Rows from block 5, named by matrix and row number. Each number is 128 + 32 x the weight over its row's rms, rounded and kept within 0 to 255. All counts start at 0. Numbers have three digits each. After the name is the row's rms in percent of the matrix's.
# convs2: project pointwise conv (model.blocks.5.convs.2.weight, 96x576x1x1), inputs 348-463
convs2.0 102:179199151158103128112130154058162134161119142113123111099109148104149161121182163136087117180107134189166133084139169136185042161106121121135156152106157159160100181133151180145143105099137114127113115146125137068174124130149171096198152103125147116108140136092155172132089153141138152116138039158126107052106145159117154116156218153192119149098155
convs2.1 098:119135139125120105106079174169140101127125120163125152117110164117141127157141072114107113102125104184084155143093164119167078144103117098147160098112139086108048186169094151120142119099130133116130132127170052022093138123089116117136138128146070084100088087141097128085140094148075113144153119125133137158186136135070060147071082157107125120102092
convs2.2 093:140152169157117167165158117090163154074098143107162078082157088124131103158115108116150118031151106069082097106133101126112137116096133113131083182137126081130161180169153117147163130158120117129187131115102122131074111104155120109166095121166118072123118184065112122194165143132116128135133090110161138103138196152109142120252164083139110086124157
convs2.3 099:188132077142073128127152162134134124113157118075082083133158070066122120071131136136121055160104073184123155119139149161139109149106099105089113140131100130174118154179114100149147083119166122087065112161117144056132072110134092084120091088156126140201143145071120129132128170146132154145096099142127133054118162171237138062176081104214132107114111
convs2.4 110:124154101178120081136145111108151176155172169036124099082174132094108090103114118121118083157161125229165158171159161114130115140126159096163088122149176097148064119176096106143109142150115124123153160119141130106128090098180132160147142118125151157107128144066168125176112170122111138132080080124174069108139188112120112117125159111193066163117137
convs2.5 099:082118138128112157095122128146083138176058111150157149137131121131117109128087156166146179139144108099175106108120122119075097146156153140111127114132131159150194090106096090128134129191138149175117132148123143217103137164114141160161191217105129170111138104128158145144149141159114128131178152145164091143157131103155125106153120145107097137107139
convs2.6 105:129151079161169110131142125084121137087183134105155142122167116160165135119138142098157102149159104185133099149170093126144184096057142137193079134183107167079136165220160130130145120141135115161139124159167128159138082125079173156138057100104143130121143113123164141128114136119139149068092143113168124120099176132116088150130111127180157146072126
convs2.7 099:150144110093118131125118152113151134091127164140086109119100089131164189158130150108099156162089168084130113112140090106077144087104097153132131126177141147150162126140200201140120133156137144133177147135123182087172109107081120119148189175142134088114126158152119146166146169093113107116124178139104145113146087174133128151151198091125152125117126
convs2.8 099:086140143119126158145137119148148094218120085111097116130143100131114156086126107132103106180126111168137133111157124089100122122154110152084190140087159120160120067155165150146100114207149145154104169118113194175131112116164105137090141166132177134106143140164180114136157166136150120149132143113109148094120119156154196074122160128169114089151128
convs2.9 096:170159113189115178195170128117149201168107096130085128109160148136099154103109191117153165193168148094113097127135098133152088140180116118082102170137120158172154062064132069138126141154170128115095167134136190095145213103118135084109099162155199175176147126143112080116141141144161148155129131141119133095136111154184123121140128155170122162144134
convs2.10 102:094133188097125169140168140108143160192125144142115154159136142139181152058144143095117154127169134161177124094101103100134129108093127140115057157059105196164168112107105181120169076155126111144081129136150167212143097114100122163085064080082174133125145168142172130115105167170126102140062184130049172116055124106151129124074081163153080190112117
convs2.11 101:149164133159146137133124140130160138195070126133161130134148086121102104139140137111115158172106156077134140131078127143097100125098057174115159109134171096152091141099146145112175090192167075135107123191163127068086074096105147103181192253110083105115133126166123171105112136139125029081090190137108134115125101123121134133074155185139139155122094
convs2.12 096:068166113125129136145133184153124096117171105152154157159130082138165179094130157169159119086079102128161131062093130123102193182122123124106128154157158081113158089089061095105094157168174117105153152098144117115114139115127117115129098189137148125143180223159148093090147155123148151116200081150160117120184128164121148126111123129143160135176201
convs2.13 095:122142105182114147121103081185145083180093114141143121124049155151085133143116135140134146112144091143088143113108192108146145127178096081112069102115114170122129098154103090088129110082104152148102137156111194171070083103132081140141165073155116156134135082101132139143104093179158112100085129069095158131132173111147136132109101136128148141039147
convs2.14 100:148143118145139133095106082133135125175116128139127105110105126136098118151129100147152170161149126112084133133158156084116085117138094183111099088120101183171136160079117121111127070153088128105108119096112111158027128094139085118154189110197092144132060110124195134116109138126094131163065184107132097127143116069151125132075135115153080146160158
convs2.15 096:099139145129120166090121145159109129179061180118154160176100151127095119112079123138126147132142128162144118173138127121148060129125135095123153117076067128149111094059108133105144112102150110122103107175158145178048140096125145132102159205125154113125161034138100157088126098187141111093078120093128109141116112134102108104083128128106140140058070
convs2.16 096:111135102142121103128106168096099116133145159117139162121083123081120110128134098097087159112091146185074206132136134129153121166114105104055176143139200117156120048061134147113136118161163180095188158114094129116144057093150110088130106209122175119162101128132159149072119142149108097170092131132167113134125128169118113131107167161139115170156151
convs2.17 095:137089095059131157111123060114117127137108134111086146122105119144146134074129121163093141112178059118156135142103179082100145127116116159105064097070160220110171164121099127122119105150104133138123140123135167225085129131131102156080110145130144155103163173117131107169123148114146040156049138125099132149144149072143152115103147109121124147101143
convs2.18 096:078164146156176151127101138123209104175082167191167131132135150148139184082179136157112145093162174092146119125142059116132125109113136092098160103104108105183063088051170189109089144140166105166169145091109143146148093101155107127122168122104126040130161128201127143099129100089129101137165176128131183104192084137131116202101134104128167142195103
convs2.19 099:161111138137124117128174110184115147099083193124123121143103140133086145135110092116145167083118116081139126199123111136111143061154101075155049113092088099172118146102158105163108179140133164158197143148173129109084159099112086121067134112123148078132134126128100137136132157125062135105069157163117171151161115094125080161173132123070176096127100
convs2.20 097:109104077087100089103173082144134130144145147159114077108133138094107110148132083126088135101158122178124128158120175093127187121140112128121097128099088184129128083083149145143091183137106136131189128117139119201052079147134095133036118168136140127146105138097144120135136129134069091173074217116125114158129138067086146150096134117089095137157102
convs2.21 101:189104119117119075125087107115131115145175185103148125130167148137093122130134123109175198147087126163116169145122120127139095071083119094215061109126125116117101201137111088077146116111155112078124106152153160110114063124131135159111097117116120120103150136099139084123154153145169132113060147114102101156117152120175138156189111154094145146149098
convs2.22 102:110231106177172197109143128150147139176116077199124116144061159138140181116187141141110166113141179158156076130104138095167147100139113134176069115134081151134087146140148149127056138157132112099105188132203094148085111082114090107156103068110133172109106148170086129100119130149140109128162168066103147130115097153123117154098132154125162133108106
convs2.23 101:123123147130139195069113155144157133180079107164121147128116140140125156152139142143152164097136100082133145061071113120127190097146144157080128089130108100134070091121160133094112063117122157134122121062124160191089110134116152132120182150134112125084133088164137130139097100076134167162143128130075157125170109169125120150166142100094162113136133
convs2.24 100:008092166062151125119160118162142129111145098105137158135160145146135095153092158093134136067144081173144147110131123140134136115093110143108175126116138094120048128156094120153117071121112126104176118124126087147094128177128158216108171135117096124079148105124081174144090122089169136092105113151101128184151136124088091158109132171138180096071141
convs2.25 099:148150134179123089147120132142129134083174104130085107109103057106140129114155125117086126167094130097131127155136154120070081092099060170122083137159101124149173165211171106131135089146105126100101177164112112065164121151098140085166108084130072122160097146115123168139105136126107102148130157130138172123084129153110144086095146139180137135178114
convs2.26 095:109155108099141125152148161126121081098165161133142142136166135169140051171152137115145225116144161108151103178097136119126130104106155124199126146118113093081092148127107113114171148066140106084124087164200095142099134155076129132093119124094125128104135098157090074120131178131107173114096084143098153164102139105106125136129107107094170147144084
convs2.27 101:095144150093130181141161189162174121076151102148098119122123111126166113097093088109173098137133140131193144077104149116090060076138138110086160159123102123161134096164135125170120086176138149140092168081129100057147172132135131122120124146161146099164141109114103147124114194083136160127206104192167111147102136162147138107103148175158119134134148
convs2.28 100:074118145102138149100116157169115126106119061124196169142156112177143137133103154106145158168109162116107070118121132103155119152097136196156075126152117104123126150200151122108124169086133126104101094111123156197082110154134120166121122065117123157117124092194101109155149116139195140117130096128066146179090090124108149106107125127087174118146097
convs2.29 095:097151151108122139175099130105166138109157136114136099113173098135181129124133137113162076138108088178115111048082168137153132190110175132171143157162165141114130142151136125138145106102119127139109155112123137124160124069119132137129158111113134128121126149086150131162150139114184120093126141137101113147107159088149102083133101132186062143158135
convs2.30 096:148158098207122160131153168110135149180129099108152060126155073093129162126096176131135061178107148132142126089116134131081127172125154135129108166148135173207157087105094137180096103153145138076118119136127150146157118089137143031168129143144173121104128167111116088162125134150141092159152089079158079034193107174150092083151158083194098098162173
convs2.31 104:138160107134097140143155111128133109067184175109112161116153181109166130163135114145117171151116117137102125112114109117137174185124063197093110154141176164129187128213133085161167143152124126142161100105145158192098131136082154111138132104100048177068122190131192167159135185172165111113126123116178106142104133141117223114118144086170112103059092
convs2.32 097:046096079084090052140145114117126131171168088091124166164156149137109109093110120138086117100166117197149121142129116162136126175049149087122118108106177157099174098142099137156119131154137132159158100149150074152189082139153125208077100084138131140128131122149125100077131131087112103111095096108178110165102147142057090106101131142170122146112115
convs2.33 096:134145115170122106135112145126129119123112074198115076086025119119170167090135130099126106148106141139105145135128147162135169109170092142105161118166109135133119060114167159142059149168199166100088150094053165095157083119135118108134087034134148120155121146154168161121091123061186085161104190145107157117105121123080149085127147171162112118091113
convs2.34 091:108145103161162180119175172130119135139079104153072128113067095107176159108151110107131128161108168138177111117079166165127175102140082173118141155166082152194142099093184131142069108149169119139126157092073172110082146159115083118162124143092112110110126116176199123136133166072125128153128176156055139101151115148145123117116138103118160107131123
convs2.35 104:099116103154144169157120126088154134210078099137133130155141117129070085144111094136124166137099137108159141109138149114156090092171165122108181129122136055132075103100129180129165077142088136131114056138176085064127148108152096140176087098165172136152126089136067118092142104114117134141203081126153125099105138146182103064063114148159103125066100
convs2.36 102:185103113149131159144154115125216179103061150114127103125163093121111143029097108106140134126177154093166132080104074151089171166116107139118094148159130093213142137124142108162176079166147117137148156164076131105148125151143088067159100175126117131110145173141122126143097119095089127101070135149133151045173090159176135160146176071140176093138108
convs2.37 099:117073122106132185077090103112101107134095092182132149153116101114136115161147142127191138149125120057116142098133095126109182097207142152115082102129125184070176088104140159110099106103123125104063129093142132218107121129088135129111132095159102176114102111145146110147147098149158121126130129113106133179088097096133097112132061082071124141108121
convs2.38 095:162135100160124132143169129116154122143124154148111129170191212123105156150130140126136100091095181081140109101115156191122217078138152087178129187149156090134151134089107140169124151162155114124181153128115108079157115088177101125120119165144113126144147201120117087115145130116070100105113142099176086130166128163119092170134213091102154088139101
convs2.39 097:187098167119133113134190029135125143102139139124075112124117130126111113100123116118101092142075147097104080163145207105110133115184057151119040169108148083084143197201110107166160160163140133138161122117133127167130083116145097080083053136152155141122137193115102166209168155159137116155111151110127129163128154067112152098138110164125161123117123
convs2.40 101:170146188092131159165151069133133148173147149142127136081085144145141125180170118102110154128132111153065138126092154138099107163162149177096098140089150088130101133116131128154206106135129166186119095144106139172171161091110172158141167053094173161171141174084081128133143143173087159158086072143111131111122133074168154142096152133141110085122095
convs2.41 097:141115061116089134063082083110153073164097176062156139144154136097104154107109095179167142161149112117153131133144113098188143131068112062146099060136122115102106145156133071070104141185100117138076164153144121125145182101134115112109188211099139156094118156147129164156133116079108147080124152128114157117160078102122165116113173110117123110177101
convs2.42 097:128111175089156109174230173117116130075133103186073172139157130135130146101102121153143145114091134137203111114137090189095175124174148099132205216148100058123055164147148147193129113132158153105210113129167086144103087165124108171114054057146140123157122172141136097073104226079137124129199114149084129171121156134161133103156078104152155139088144
convs2.43 103:172173106145144141144165098089156143092138151090099146142129150142095120148111121125177122160186161102142111127158116118141125131084123192082097150186109174106156150189145143181145137175116095141141123152122094174145161125098122127158119144151163191087123146090112123161162194135144121100128113117173128106128137149142093189150130122115138155078111
convs2.44 100:183162129153138123132148134135159131190100120125111152134147136139133173074124091138103111130176166066166158177113120081068075116085135084171120133128172097161119133129155181128155133177116158146100162130142157125175141111114097108106139121098117120126139119138088117120119118103089099134106171137111179110151112139135088151085178180097140119098077
convs2.45 099:115116184098147090115097108165162149149121114116143119143118101109118147150100113100163130140135154100090161195118079084114098066052129119132078112095074139160090083114128119092125096118147188138118174122113157115134103152084121154064141128089143085118153103117141142091104097135143092160022157113057144142095104122129110112097101162070136151168085
convs2.46 103:067180121152114085150149185125067153124150160133096152146192123114137085097109133159127092050144110169162124143121135190103118127135168146134157164140101129118114118087119068145077153118158144117117153118140113098052156155168169169130128183128034092124153121138112118130110126128137135070093059155141093161125209119123155128113123105148135129120111
convs2.47 105:082150154130138139123141141123116116136085139083144147135161088114101085138135089139162170130182068178150097080130106107146157141094123137079202102090107151103117152170115165100143103140121153147141064192121120121093104133150113146155169144105175111104172119131101116139118145132158160107174039116169101116118162133107150131147108122192123124064166
convs2.48 097:074161166112134121158185112118087149141103168165124156149163174108143098173096104100136118115099162079122059128152144102122126134202137093124067163174113159095186164096140141161147133143118164108180103097157092210124105146101090129123134120185136163139107200129124112093177172143103105180111134121119151163130068127092127133094111157110168125125131
convs2.49 108:124153111075087111133133153155120138181102178117166131185186143124104107093066091133154092085163098100105146112104150117093126145147172120135141129159116171112201130142121109109139115109092148128115110137113185123116150126137131174147143203139091116165154091133069082115175115116099160101116118139130124138089143160158143114128082075125130134166084
convs2.50 097:132105162115117190113098072126096176105087155073112138122117109125119074125140162159164147133133140124147056124170116101140161072113127164093065111109076179076149153124114123081170130111136134120121070111126121147044073128130173113130086086190132104133179101057078135115108119160098211151138080129104134116093144125210137091129117086127167099114140
convs2.51 093:107170110133123088198181098097155161107199155055154096080138101106126062154130125124139067107172136191137110124105091185156106141121130109154112173135171075120082146118098128168108153106163081132170105128153092022106126129137182137127102205130136103157111159086114135101122132115127148165117057125147117140156118123080069092147189147131115154086118
convs2.52 100:116142123142170150193159195117145133191110113128143158141170113098112206082117163141122137129163175115162104139164096140146134084138140128111157157126114156193159082113164109147130131131187091153154126119102172159140158108182148111150189162129169158104165107196157108133144169126109122127200162153130136078144127160170165169106167141183133149141140
convs2.53 109:133154144139208094159138153133107143194198129140135145092132120141143126163148142095106154144135123204115101141134200169136129121118158158179101161147121130116094192105122126177159156081196099102109122188150093112147147146145170130140174126096189169107140113106112116132094140126148149115138043172157106119086161100123065171117145170146096138098126
convs2.54 098:212110156125164076164147111108093082116100166159119186131094168128142118138140126123136176138120152108189091139162134116180140124169153156184107152132115070111083154131120127138139173134100100133144109109168082193154115163139094119090112112170130210101212143101104176167106159087163104108128122156110169141071131101062159141121134210056180165119096
convs2.55 104:125107111080115162141123122138161126141144161103124147148148157114124138127126155110115132106181135148115073167102137149120104170178147084115140112165136120099211175198149122138188076031138120116093139135157142076139176078138111120168158174167150115134134093126041134126181112115136187102169052173089188127094102147173117144110105149086150116073122
convs2.56 107:175158124116123139162115170110148136127156139172103081105165115128184165114155119105122163122158128114106138114055158150093166177070148142124131143149125117189168101084104154113168163144157123100154161165095176080144167119142089138089104172130119119185112164099109111150129146118140080159079128154158151106155139123144170096089154088163071153153120
convs2.57 099:181099121140092150104112126134077093133101154119107153128158107114147091153118164112158212157110148079092177138151096139082187117109131134103135101121161079107119103109125078140094185091162161136123120109122116156123117137126133103156093154148101133128119145104142115172168155088119183112196104167063135140125125155201175097130141112074163150128148
convs2.58 103:153139145090141162102150118105128121087056106150169093150084113152160076169131150126169121118103116063102166077112100135164177101095116187114135120117177103122125129092124151155135084143135156127116132067143096127154098129084179169100131239128103068118138127163107158125114123073174135094094125126111131141132096121140123126126166119117172097062112
convs2.59 100:128101105102171124110128142112129136076128103121131103162087099142160164128135142145142111062151153149135115164134133113087138085142084139099092113126077139126078093135157176127124070167130162136113205112111110166060103137091120102132171154128151098088099106199092132098104125123134087115136208095110127121152086146073115170107122124150159114067147
convs2.60 096:067162162136090130170167156104121175109140175094135076110128099081143073148099136122152087157158079136162140092107054150138123101155122098084156149125113140167043086118152110170152118122129167148115155154113143089151162108152147139128161159060129089156125145120120141128116160110137172154099112186133108057158122167186122088187141178204104147091160
convs2.61 101:119168123136093106115113113128148103117144165128141112128138129109068096115092113157067105138126114119149133166083143078110082104121048154165114097104176141157082155123089102105114148102091157139165161120180104154030095106117135125177205159092161140127145123077105104147130107211105152170097109149098124123204147089192124134132114164146111124161105
convs2.62 101:206157145128131158131155158153129163168064086177114190195084133161130133180128133104114079126156119090086154148148129127132149128164149132194102175169151122143083077051124157153104121105119151127128181126174125210184106158052107148117083156171070133108111110209179173100080141111123140149101168139101146145120055140137077128089098167060121066068118
convs2.63 095:094155096081123130160138161090115141203131161090138112107178152118135140102136141146128112070135091132158162115118192184131142142103180149100168139138164175134146127082159167132114149127158114133148075133096151134165130093138147168115145203169149138160174151147146099115127180061108114164122120132177125111171148127114119120164172078167092119158184
convs2.64 102:099139170064145159136094153096108131200140144143129169126100137204143128114139132127094208093117116189146143118087143117128109113128115132149131118085145154160136132029170102087107175179154145142119145146131099194149219087125149148060225135096128157093161106161139115102141128123133161116111157139132182133185137119142151206137133178112138168092145
convs2.65 102:072120088145127055115104136119103112170134128113147102119151125134100155178107121137110057123136133163058116145167164118168149139122152152203145104104127098039120150154091133117108120100152112137109105158141103172118082138151161173116148091145093136105156105122104112143103088119157079123116064065139135147139215132070104109131122137132129128114110
convs2.66 095:112175110194112111095079127142137127159107106089135084131190137105086114125082126163106197138109137082161130121159149089149086134137130138181177102121111134122120172177151134092140125132143105086055150149099121050117167142165096057191182154100137154137106131082102138172169086179133140131222103076162089080171107161113173109165145099107115082149132
convs2.67 103:107142180160118193144149087145153123118075100121152140146146195107154113132148131118174109128127115094175097100144131114157141076175145156124133129130056080127095170127103140156117143124081113117164169134129143163079116171140138136133132088128098164107080141127101134185103145125169146058185154123189068122071120131132183119124130096135141104085204
convs2.68 102:070106160144164148131140184123122125076136147085078135135135120169131144078132146187139190096149125171170123116138129117125178168162103166088168141117162157121179106150147076114120087150198112110083122123141201157137180138138130168076123152121154052106209120180059152141118151122176123122079167159111153150171153118126142137180116137135148138126132
convs2.69 105:108172108131139103153157166119157130224120135110132092104158138151125140127118097129117121110165085155110107117065164107154080109105109136158129145121147181115180146173170165128140120131143128150070131171133155088160132106121125142126167105102173116123150157048140132147074172115116118145129097136136155079108221123123146103163136067178072167086086
convs2.70 100:104125191079144141143122147148121114138170138140089155154122100164139162117120122116156185139140096119128107181137090090079125123050099121131148140156100138125152110110109105096145089135149103121064173156134171153172155134074126122107148179063165134099172098136058150159120135115114079116115197176098189166124084163127166154084105211001186111095104
convs2.71 097:133167147185117130193184126103161141192113157097140100097156111114105107131146115116091128161165139155099184096143108131159096119135142123063135203145152179194136123140157133178112090137119118083150109115113122111103132112164146127160169185140123143090130143095241129118128171155127120143131107128180117052112117121146134102137206178170080117128147
convs2.72 098:165077099118121128107107100080126125093131111093133093120115117109104112155129197161131082101118126112107117128111149129104158107159111138149080127112146137078154166158119080138147096108094151152044053104102180150142158118073106083114130076151095194167102129108057112206129073123149153138063151087096116155170098119113166118208081107101140108072166
convs2.73 098:153178113142091158160133181162115114064149144125156161124153122101167128150180137105156138125124129167074138139084103177178168130096125153136107125171133093088114138139144083162102130096146110105132158131116143068179122092072122159166144107061093143112127138129109111143170169091129145089079129161145128117147133130122109160139099141124125106089139
convs2.74 101:130133091112148092089090172112141070142132187146124123144131148108134126138155055155141134053089136049169166131157136143133120058059115089165152106125103049118119167095136116091118129147113128094164178141132058093074149124069086130118150142126126075108127152140124157140122111117103122161128152129117148159189076107083140164087130143058164153209132
convs2.75 106:134088133127122106149105054118104166143142206117072136140135115141086129118111120162124139109117119108110135145123181092080127128140109131138064148091164130131149198172103068121156174149137143193102103139123164128119149156122131148113096116129175137122131145073109118182158130151161153144119126151119135117104120116164182116214117170113122141121098
convs2.76 102:077119123105092163124124140125162120079040114146143112121096126143115128146103093120146155082128110090134128123155081137123140092124130082117187120091127098120056107111149157109106143113097117124179089153149081094090112155108123148094078099156120075102095118135086117103140111080085134157176125106142117133181117156119096148158136060141142109118092
convs2.77 096:164159117137177103133059062136133126172181170123137116096147187124147093133130102134131173149115109156141113180127155060178081152187074115121066109099091125081121184184128106095142146122099075120105117154153089085126165108145072144154171111139154158146122114122112152139161120133134112126136074098119141161154118118123135131128153134120105166110105
convs2.78 096:068120134098145117146170179101112118171112177163142156177120172113068159166093087124137129129111137083144113132138160163122115008111149096163092178132088126112147173143109134177139143118131146133130098166124133141094108102178096143079181153140183150114148085115118110131076180141153111092074075137093127144149121150081122140178153175101162161098151
convs2.79 098:166147142155085134146148117136175118120144119108117075113146074134165158073079101152122108150075190057113122174130073152077070149153109172124111177136186047145128145169131091142192116177152133103125148088111107066128180128140146064149165133102164149136148154126082104090142132149155115164141110106138132115179124162150161137112167139112130103164104
convs2.80 104:174197131088073150126143129093128106186154164101145132129155122121155131104169183131141120137141136128139144122164104106170184181080168139094108113150178142143187135153111108122141101148096120159071169105100131142188109117114155128125146168103128180118157140129179135163149131079133151150110212139080135081099122121154178129150150106120114168133149
convs2.81 108:099102107078128132090112212135113047138141173137101164131187182119130113123165094097158153115110108174131160115105131147126175098058125081116174098117117062107071158181102132106117166103119130122205114100179047144142170152187115162082088071119144148124144063105116145126119103080104139124173089148142171156065159151101118144125115109115134146153121
convs2.82 099:154127140125104152167199157122084154193075096129132162129122117156121136105127141171134208082118164085111117141186092118161135123122160112120155178123148137156125140080103151130089144093156106117162106127147104197119124101132134089135097163107150158118198150181118107097148137138145196169160145185119139101118144167168073124072121100105194120123124
convs2.83 100:151129124129125164145113101112149122133086096135115087173107142075107099106132163166125085086143138057109149160113118123133091104109089125114088151122132141160135160102106130135076171131099105149148126131086069103103129086077115110154145183163085136168101131101118149137175132069078129164101201120119133087177067113107144098134170115119131132167138
convs2.84 104:125149067145170137113098157123148116127183141163153113120116115112121126108175151111142137178137137174146180087113121149167201100089131154092132103117113113156069058121137114112049066102174105137082143132128102106114166131164150128142149128135124112100101047174168164129095110076144112085088135111136131119111106135093127149088148095168144127045154
convs2.85 104:072152154137145091127137188124131124118206122117093170100122115135133197117150116096136105134099096193140095141110135144190125149113146083119170175196134142069126149149151131138140150140158137113158127155145125110207137146169140153120150078123160162108137189137203132139121185067114190160204091162173076145107173151118126088163151176170127108088191
convs2.86 097:121158193158122102130158109117153120194085209118169095069153170116150161131135136099107154095152137166110153161087167130170131148141135132120092168132186130102125103158118181180145150120129139097155177105138181116144109107175143117103159092133134095161137159117148152135093163169138091152069122122145193141089137111098087154083145127134107174169102
convs2.87 104:170095096120133126092114184149103116087084118154103127182093138086097118055078101156125107114178149094150151122143099123136130098135118125127147115110115136145166078116075092126114134155165103110087142093127151111062104130142110172135089112176138119152163120168076091094163127108112115137104199116114141180165180107147113127114115090169134122177093
convs2.88 100:133135061142081148138154097102138135102155129106119098114135113114141142126123162154104091128150102185121165083115093147140203157167132130132136183126147161134132094119113114165115070129126149113087103113139171146157070115181128139120106076152117129154092171145176132133157156131096112130103095103131100113176170099128156133180171050148060103034155
convs2.89 106:094108130141131087122126117133151137136195147130137140104147147147090158101121094153101143092139126199113173150155138127129102125105131145157114112123146065150055093144129094120099177157120188127157153084127147107108118131179102189071162110099150115116131163098160124112121139152106112153038115136153073175139186100074140106119144170145106140210099
convs2.90 099:123141137137099120100118121123154126156171143109168135132130101098144127181112172089128122140142151111115142132145115114131067106075170128159113119111108113146122083120102155130125138134127142142125129128135137150198140106127129147117169206097115173093132112113130176173099109134067127126149109121129112109107147148107121106097162128126091128160144
convs2.91 100:129090108079158155125109154147117125141106110153110184181078134172170182149126131145130191110125127121121098161127131081121147116117137134120129117136102185105175091116140155102140127167137146170071167134130161196120153159124100132088139170161141163144158105210150106136124153134140125168153160126067230194126082137098168215102097131070134128163141
convs2.92 106:140080086097129097121098070132114116139122109124123103072100118141141132086111135125115127145146083175105124142167115120142147171166138129114165097092146162075092127173138117097104189121128165108159136127123162191161114108171100137102118084167179153139129133107162138182114139137177129154124108108148126140110196100104167102196115066111067159118149
convs2.93 104:083125132112110139176193093115090155112140150077144199161090097157120097102116151156134185111170111117162133115181075139126147103085128155083127182140114161138139039092124106190143101176135155150151089110095115196121127166112158207087156179120114183074148105191217154130111181129178126077154176138129149115074090115116185157125192160146170145062152
convs2.94 100:088134113071141127084127206146114137168121135134087144143141112102132137130113166167138066120137064170185150095158199156167083130175150111139199087075100124122141145042106139111063133051152130139090103131084103070161121129132118148114174147132151114118160068149099098128155108086129114072148084105154120166172209116131124115105118125161091121118134
convs2.95 097:219145083200098071106123102124164066063146115077155041115155101096082131124130129138151102137171134109075148170143121138182146160153145163134083112157168149140137123141113146125102151100078139128053126106081140097145126134146111101164069078139128103131062185116146143178175099126083193178087118129114140077160154150160138047142172069191076132192146